A small contrastive image-text model, trained from scratch.
Model: 5.15M parameters, encoder norm batchnorm, encoder activation gelu, text encoder width 192, text encoder norm rmsnorm, text encoder activation swiglu.
Training: muon at rate 0.0092, 6400 steps, batches of 256.
Data: trained on flat shapes of many kinds, plain or patterned, on busy backdrops, 195000 training examples.
Rows from block 2 of the image encoder, named by matrix and row number. Each number is 500 + 50 x the weight over the matrix's rms, rounded and kept within 0 to 999. All counts start at 0. Numbers have three digits each.
# convs0: expand pointwise conv (encoder.blocks.2.convs.0.weight, 160x40x1x1), inputs 0-39
convs0.0:500423500500500484536500500500500500500554500500500448500500500518500500454493500500460473500500500624495500574500460500
convs0.1:500500500501500500500500500500500548476562514524500500446500491500500536500500500516500500500450500500500500500500577451
convs0.2:514446500500500590500379492500540500575439500500500706371546547519513500500500605457553383500500467530500376500350500450
convs0.3:500500500500500500500500550335486500500451500500500439500431532628500500562403414500500603500580421573364514593500332451
convs0.4:437500541500556500536404500391500489500550500500500497439500500500500571500574500500587616511409500473500500500483500500
convs0.5:500526516500554597375564500500500391500500472458500496565431500500500366500500500500500500500559500500500500500500500500
convs0.6:501390564500461570482560452535635500440458483545342500403581587500606500525512500500500500500371500501500500424545500586
convs0.7:568500516462500404500454500500439456500515500561351332500471500500563500500450532500500570564464524464359432576560492500
convs0.8:509593500623552572500498512516537377430568500500500500500500524500500476500500500500467500500504531436591500500500439500
convs0.9:530571523562587506500450535500597422500500596551557500500500500515629500413586500500500522500632517500598425432519398512
convs0.10:443500449515500500500500439500454583500555500500565500439374486500500500500542555462500500500500500449380382536500500527
convs0.11:452500559616514468465500500415627334381615500513500402411500548500532500500414500461594310500545584390360400500335489501
convs0.12:444500500500500461500500500500440500500516500500526500522500469557405500500587560500500500500438500414375402500500500528
convs0.13:500500471416469500500500432419697412500567500500500500396437500457512550575379455386500479529665500500435500459323525590
convs0.14:500565591462500475473500457500580500500500500500500500500500500500444500571500440551500410449417500500453500500500497500
convs0.15:500460500500500437500488500496505500500575537500500442572500500500500545500500500500500500500500558500483466500500485500
convs0.16:575500500500427380434391536362560500637500421500454500500411473438500416533582500500485500377500500481512500525435500531
convs0.17:558500478455500438500415500316566538500604476500500435500440414364500500575521499658500514374500484500513500545414500675
convs0.18:405443500536500455444500536500523500500500652511417586534521409500500500500539579500433471559500484500500479500500572467
convs0.19:500558500549411584488500500416500500500500500492500500408500538584461500500500500394445600500450500391500412500500594500
convs0.20:500500500500519500542500500500500446500500500486500500500459607422509500413500469500470467500500500500500455500593554500
convs0.21:500500426375500440500500456500471613514500430500500486339500500500576400559440500349500533500500453500500504500500552579
convs0.22:427500500501500444461500549427500522500500664536500500500620500489500532544500500578458500500500532500538500540500574411
convs0.23:500500570500500500500563530500598424500452497450500550610485500500445500500478500500500466503500569538484454500500500500
convs0.24:492500500553440500500500589500500500500445500500449500500500502412500500599351417500536500500500409500500500537500572440
convs0.25:500526500370543500539366542500494386628535500500452377541393500513553609500624587493544557580483562500397472500443500500
convs0.26:500500592513572511500500500500500372500447500537500584500500561500500500467557500534500553539422500500563500482606500557
convs0.27:500500500500522500500435578500470500500500565500569429550430588551571500500500436545500498500500500438429623500500389500
convs0.28:476500500573439500500500524483500470470561621500500500571500421500500513572500500500500513474500529500500500500445500461
convs0.29:500345624413500500500500500468533500420500543535560404569459500500500462500500395470500549490507500568554500619452567500
convs0.30:500500584420500473500500536500500500500577557500500500593500469582575551471616500469500500575500551500478472527500437500
convs0.31:500500606500632405500507600500500565355396500506536500500407500546500549500500543437549500592500500424391575519439425470
convs0.32:500500567548500500500500517480386500500500560597500536500557429500500508500500433500402591500446500500500411500500633500
convs0.33:500343500500563420419549500585400500614549425497465503500500514500500485500500487500500564500559500541424500500458500578
convs0.34:443488506500500500612530500559469500500500539532500494498500500500500500473500544500500536498500500540440428538500500536
convs0.35:415608500500500500464479500462567500500572500500500500500500543500500500368500500500502372561469502477490500509553495437
convs0.36:500579500484500500500500500500500498500500553500500500451500500500585443562500547479500500419500538500430500617500566537
convs0.37:500434500437497507500500500500500498500582587540500500486500500530500500500558545500443600500500500500440458545500500500
convs0.38:451503500500460557470427500500500500420432592500550548500500500406503500608500500500500500500453439500476500582535522500
convs0.39:473500500500570437574500500500500532500540500500513500500500500540500500505583500435500612500500558422500426433500500500
convs0.40:500558500542500500500500515500500398514472500500500500500507500447500500514500440500530424500500412500500570500500500500
convs0.41:500500500500500500449464500500500534540500500500499440670500600500476500500594500464500443500500561542500500500500440500
convs0.42:504581443500433500533500500470500467500500466511500500500580500513500424500425500497445551510500468500510593500432601500
convs0.43:403500500500500469495500500500478500500500500620385500438500442537500500579500401500560500493500500500559500500500500448
convs0.44:500490502500500574522500500459500500500573500500500553500500500500500497487500551500500600500500500377637531500500500500
convs0.45:448469500500590500553500500408500500500500500570500500426421500556397500566596454464472606500395535500500390449494565474
convs0.46:440500476626426479500535500471500500500427469500500540450512500500485500500500528500537548533458500421500500500465578500
convs0.47:500500500527536355597500569618566372500519500500521306410518527517564500392588429452552460377422409383500387519500488471
convs0.48:500511500541500500505415500500500550455591466434536500398606617500500530500466500500537500418500471495428500500512500500
convs0.49:500581517469500500500515500500500500500428500473500458500500516500477500500462500500500503364500452500443500500500617500
convs0.50:500500500500500500561479445500432557500503500500414500475500548500585500500383500498610500428500500500500433500500500448
convs0.51:500445547468571500515453434500500500500582425500500500511438545532608500500595439500471646453500500373445500500521500500
convs0.52:500500500518483502500500500526500521500542597500405500545539500500500500557500500545500500456500460505451500549500572500
convs0.53:564679586608548569376500538398691402500519500351562500557465580500465500500586549404400432412543520500500444500500398558
convs0.54:500500470526500500500500561500500554478554421546500500500500500461500500500500500409500556529611500500481428500601500500
convs0.55:560566537500500590437500500458540500500500500500500500500500591431500500467500500405463417429564500500519437434500368500
convs0.56:462500500599471500441570500500500500500449452500500500620486500486392500517521479507500423531448500500500434455500440500
convs0.57:500562500514500500500512430500500500500500500583459453407500500579500503500500500500492604511414500500574487500384562455
convs0.58:410500371550495430500500573500531500603455491500500500500592411500571500566500562454580481541546500425500549490500500562
convs0.59:379500506500500460500500500500500467500500489543500500463523500524595493492500500500479500500500500473500500499462550466
convs0.60:500559500570571553500472500500529485544500564500423500433500500441442500365587500505538553500500598500585512572617516500
convs0.61:500500500500514500559500500500500473500500500500498500493541500384602541500501443500560500500500500542500520569500521414
convs0.62:500474446562360437500415557536487465500500500366480500465246500500554481404609395500525578497518564500440561543561601500
convs0.63:442500523500520464500500500500500525500500561500500500434423444582500500500640539500500579500500500446500437500532500500
convs0.64:500519470500500437433500577536500530500633500500436500406482495500541500399500434500531556548485500639500500555500643420
convs0.65:524520525500500449436500576386559576500500500563500500500431381500500500500525532527500500428427411500500500588500405500
convs0.66:500617495477514500356550500475431500423534500490500456500500500422418539500500503485500500500500397500500500529556531500
convs0.67:500457500573567500489403500520539416500500595500510441509500484500488500468670500403457500577590500500548500519507500500
convs0.68:500500500410500500500500500500527529534500500500500471500500513416500500631500449536547500500518500500500500527500562375
convs0.69:500529665500500419424575500532500500466500500500500500500456348407472576436584500399635500500470390500500500443401500554
convs0.70:500473500500464457529506500500500546551500553500500500531500500500500500500549500500509500503500599540500500606434500500
convs0.71:618538500500576500500500518413623500500500500496500507500500545500505500500500415396500500517551500500598500500450459568
convs0.72:500523531554500609500500565472500433500500561584500500500417519500500500360500523536408500442490534500519453500542482518
convs0.73:516500584513445500386500635473642631500545463613500500500551453500541500548472460607500605436406500573555500553576455634
convs0.74:500500613551500500500500500506500612471500557401500500500500500500545500471566500481500533545515500500500500500537500568
convs0.75:500514575455500394500452570405500541584500500500500499500446548500500500529500449529478500500500500500500557533500402480
convs0.76:438468534500500500500500500500500500621553561586480532500500500520597577445500500500500500500500500445500500500547545500
convs0.77:532500500432500551385500465500500500474500403500500500500500500500500434479500500500493500500466437538409511500500500500
convs0.78:455484500465500587441500360418612525662500479500369429609500500500409399384500500380660624417500512469500485653576564500
convs0.79:500500597577500500500500449500500500403474607426500500500428521500500500408500574500500464430519500521500500500379559500
convs0.80:470409500500558500500500419414511500500418504458426500548643500500524500500613500492569500447500500443500569500472560500
convs0.81:500500500452541539497500500438510487516500447500498355575500570500500440500508500500570429451500416500410515500500525500
convs0.82:498500621500415500446500500601500500500500581564360500500500500377541500537500443542424423500568409500375511569556529409
convs0.83:478391500604616500470500579534583500500572421500416434388500561571497500331617419500500369411500500372500500500516499424
convs0.84:418578608500500500439500500492500536500464500500450358420442500545570366500500500495500500573500500468491586648485632519
convs0.85:452500557586563500436500389498580392500500515516367422500602500500500409466500500396584500500379590420500531569500500500
convs0.86:500500583588500477553537500387500500500570551500423500574435445474573552583352500476500500500500526431405500572500568485
convs0.87:458500547475500469477566500500539500617500588500500485500500443460572500485500500500578500500481426500500500588494500465
convs0.88:628500573612500482351459500500529338464500465500608381430500507436500500500353636373483502500500625500390500500659407387
convs0.89:455571461548421500500607500568507535500507455579433500500577495500551500500471489500500489500454500500500500500516500380
convs0.90:500517500611534543442500507467573483547453476500500500500427595422411500500500456500500500500557500521623500500610392499
convs0.91:500602500435500394500544500435500360500556500500500500500623500500500500500500362500500500531500500500500468500576516535
convs0.92:500507500421366500481540500500500456500468395456458500500500500417455454556452437500500442500476500500466577500500487467
convs0.93:500500545571569500500500500500500500534500565500500493500500586447559500519500500538500500500500500580580550558490500500
convs0.94:602527500490588569411544500500500418500459443496500500500500500441500426500500465500500415500593500500570527423500500500
convs0.95:500535500575500541478559500443500500500500446532500500453500500500500500579500500582500500506464500500500498500500584356
convs0.96:446500639566500500508574500500501498500492500619500500366500530500609364500584500573500500500432581507424634537500643462
convs0.97:500500500500593554427469469524500500500500518353500500500338500523500457500535500455491500500500539500500432449500404500
convs0.98:500500500500594500468413500500444500555500568572500494564495500478583500500613500500500500500500551598500500500500482500
convs0.99:500500569599500581500500562500534500500475500500500500500500567489461500510543473500500500529500500455613500500479500500
convs0.100:500424500551514500500500500500591500588410537500500500595542500621468523500500389377500651459500500477395577596456498500
convs0.101:448500533507421476500500500363448500468500556517500478435500575582500542525500500570576559500459470426500500500521500429
convs0.102:500453626500532480500500500500500444441428553558442588461588500453500500460525662422659500500453500500500374598414514500
convs0.103:422500500528500574481434531591500450614500500500426601500500500493587539551436500500500506544605500500500500604500500381
convs0.104:500386500423500552500380500500500588500500554500500500423500500500500500548500598498595501500500523544541502501359551444
convs0.105:543477568542500500500288500500500365563500500500500600413441500500500500500500603500544500409500640553508425625591526351
convs0.106:501500500500448500500500524500451500613500500500500563500500500498519500500500500543500619500500500500500505500500435483
convs0.107:421485496500500500500500437500500561500550550542468500444500500500622500500493498565500500562500500587500437500540453500
convs0.108:399500500492500479479500500500500500500500492500500513557500430500507532560500500500572540404501500500500500512500500408
convs0.109:500500500500500544500460542393580500492601584624599557578500500467542488420607500500408592500500528444610443500490445500
convs0.110:411527500500550500470500491500500500416500577563369440399528571424554524500500500582518446704377434500500543500584413660
convs0.111:500561584500500549500500500500500500500500500487500500510500540455500500446560542500509424476506455550533500563500500500
convs0.112:500500500561500500464549500500562482500500500500500500500428500421435451500564500439385500444525500488500400500564471500
convs0.113:512414525514506500380500500470500500500500425500500500500473515456454346500500500435500500500438407500500694500500500541
convs0.114:496595500500582550428470399500500329500437454500500500488410489489500482500500500500500363500577444570541640460500500561
convs0.115:476495500500500462500564451648459500500500588500423573493500431476595500500500419500339500500543550563453500631500500500
convs0.116:457515500470603492500500539589500446602454500538376454518356500500569575629621544500500500559500500500464551541500595500
convs0.117:402500579512583500459500493500424382500500541528461420500580500467500500500533464471500499500500523500500606477422500500
convs0.118:500500551614500448508500475528500392500500500553500418376500403420555449600402661448500500556500690500413484501553500452
convs0.119:457500500477535500462468486466500508500567500500500456597483500538500500500500591500500500500500556500500464500562500500
convs0.120:500500500397500500354500500572442500500500357499502500503473584500500374579511500440500423547500500537500671455500560500
convs0.121:500500500500500500500479500500532439500598500477500586470380500500500587556500353500500537526580595500500500500500648500
convs0.122:500500500556539579500468659472500500567500500500500500583500500500544500564500500571500500544500500500531500571542500500
convs0.123:458633492615435433595547531401530500527500403529500557491640500500539500500570500500461500500507500476424512500500528444
convs0.124:500500500645432554500500500424515500473500500500500492410500514531500500500500500505500553500405416469578500500463500397
convs0.125:441585500500487394500500500500395500500500500500500583353463600427500569443500500562505434644501529487539435613500500520
convs0.126:471500500595525500500500459472500500481500515500658594500458500545500471467500580547500530500500457500580492500500500500
convs0.127:416500500509500500523545500500500500500552500595500500370500450565435577613500500478500562440423500482500416500543500500
convs0.128:432481500500500455500500500455490500500500500500486438500504500545500625556515500500528500477405500500512500500500537394
convs0.129:498500538500540500500500512500559500569487531524500500457567535545500536500500500517549638577575500509571500500500439537
convs0.130:500500604500583418500614610500500500500326500500500500453402500577500569500500577501500500543500437500428511603372416403
convs0.131:459500480542586500500466558450560448500619630521500500500417471412553626492500561428500470500563500500500500500500416500
convs0.132:520500533500500563500500500500500471493501500500500500561500500525500389500500500500500500497549444613500450500563498518
convs0.133:500564508552602518496500508500659500500500555484500500500500590500500511500500500500500487500560570579583500559500448500
convs0.134:577559613631563640500500560485500357500558500454545500500500556500485520415500500525500500444500500495574500500500500606
convs0.135:500500500503500500446415500575500500575578500429373383607500500500614654531500500500500546500459409500500556585500564500
convs0.136:500500500598469500500531571409497500500506500500500500500578500526500468500483500642500500564500500500500551500500567425
convs0.137:500490500633398607500387454577627449615578485500500447545483558576500558661435439544500493612371500570500553417500500500
convs0.138:500500554447582500500453558526500500580639605585488500500500500500521500500500500500500500500516500601476460604500500527
convs0.139:500602556604500485500500452500525600500447500504500446425445500500481654573547500459570507500500432500500500500500500500
convs0.140:500560519500500500479500500500633647500507500500458500358500550451615500508381500550459500552475500558500500559500694352
convs0.141:500572500500500523500500411423458500500480497640500500500440500500500472500500500500500606500435500453500500500500500482
convs0.142:440500500500500409465500500500500500541500500500500500549500436500592548500463500500454500500500500599456492527500500500
convs0.143:500534500612448500597544537416500444500500500444500577500500500500528500500500500493500509499500466398600500500500500500
convs0.144:451500500556443553500473500500476507418500500612500500500500500558443500609553467559500500500422500460478500500500594430
convs0.145:500489500500500462500500500601448500500559500500500500585543481442567500500424473500500449500536404535489500602500517500
convs0.146:503534587579486500500500500429530500541528500500500500500562500473518500500500548500537500500500500500560500500500514456
convs0.147:414500500537380500552500513434500565454445500500500500500500500548402500569500459500528500500367500419500500500500500416
convs0.148:500555554500500496500432553439531500502500525614504500500500459500465589579533571500470436561500500485647500500500500500
convs0.149:426500500431571500500500486590468500500500500500446500500500422500615526497500500500514416500573500500500500556463500500
convs0.150:500500500553441500526500500500592500459453500566398551429574519500623500550562539413500500532415430500488476469506500673
convs0.151:500500500500500500454500500515500500500500500500570500457481467500500500560500500532500576500500552387439500456474500500
convs0.152:482500509562417500500525555500500500463500500549389500423571500500493500571434378500580500500478428500518500474545500330
convs0.153:500500587500456427500500618599500500500500535544455500500459457447545614500448440500500500419500500457500500500500458415
convs0.154:481415500500500449500500500500402538500612500537488500500500433500557562601500500500500500500490500500430448547484500453
convs0.155:598582513692500500444425553500541473500470500500639500500567654430500500400514500500500553547640422500550500562500548647
convs0.156:500473500500438500459471500500500500500615500515500500556466500500538569500500587500484500523500500500500500523500500534
convs0.157:525428552586529500500500439500500528500537500500500500449500500500500500500474500500500500500625500500500500500372500500
convs0.158:500500434500400507500500413564500445613396500573582573536440500616567595588456363652500500500500487500478500467440500573
convs0.159:500500580411500500471308500559592539500500500500500500521479560500558619564500500500428573500500500324500540503396575453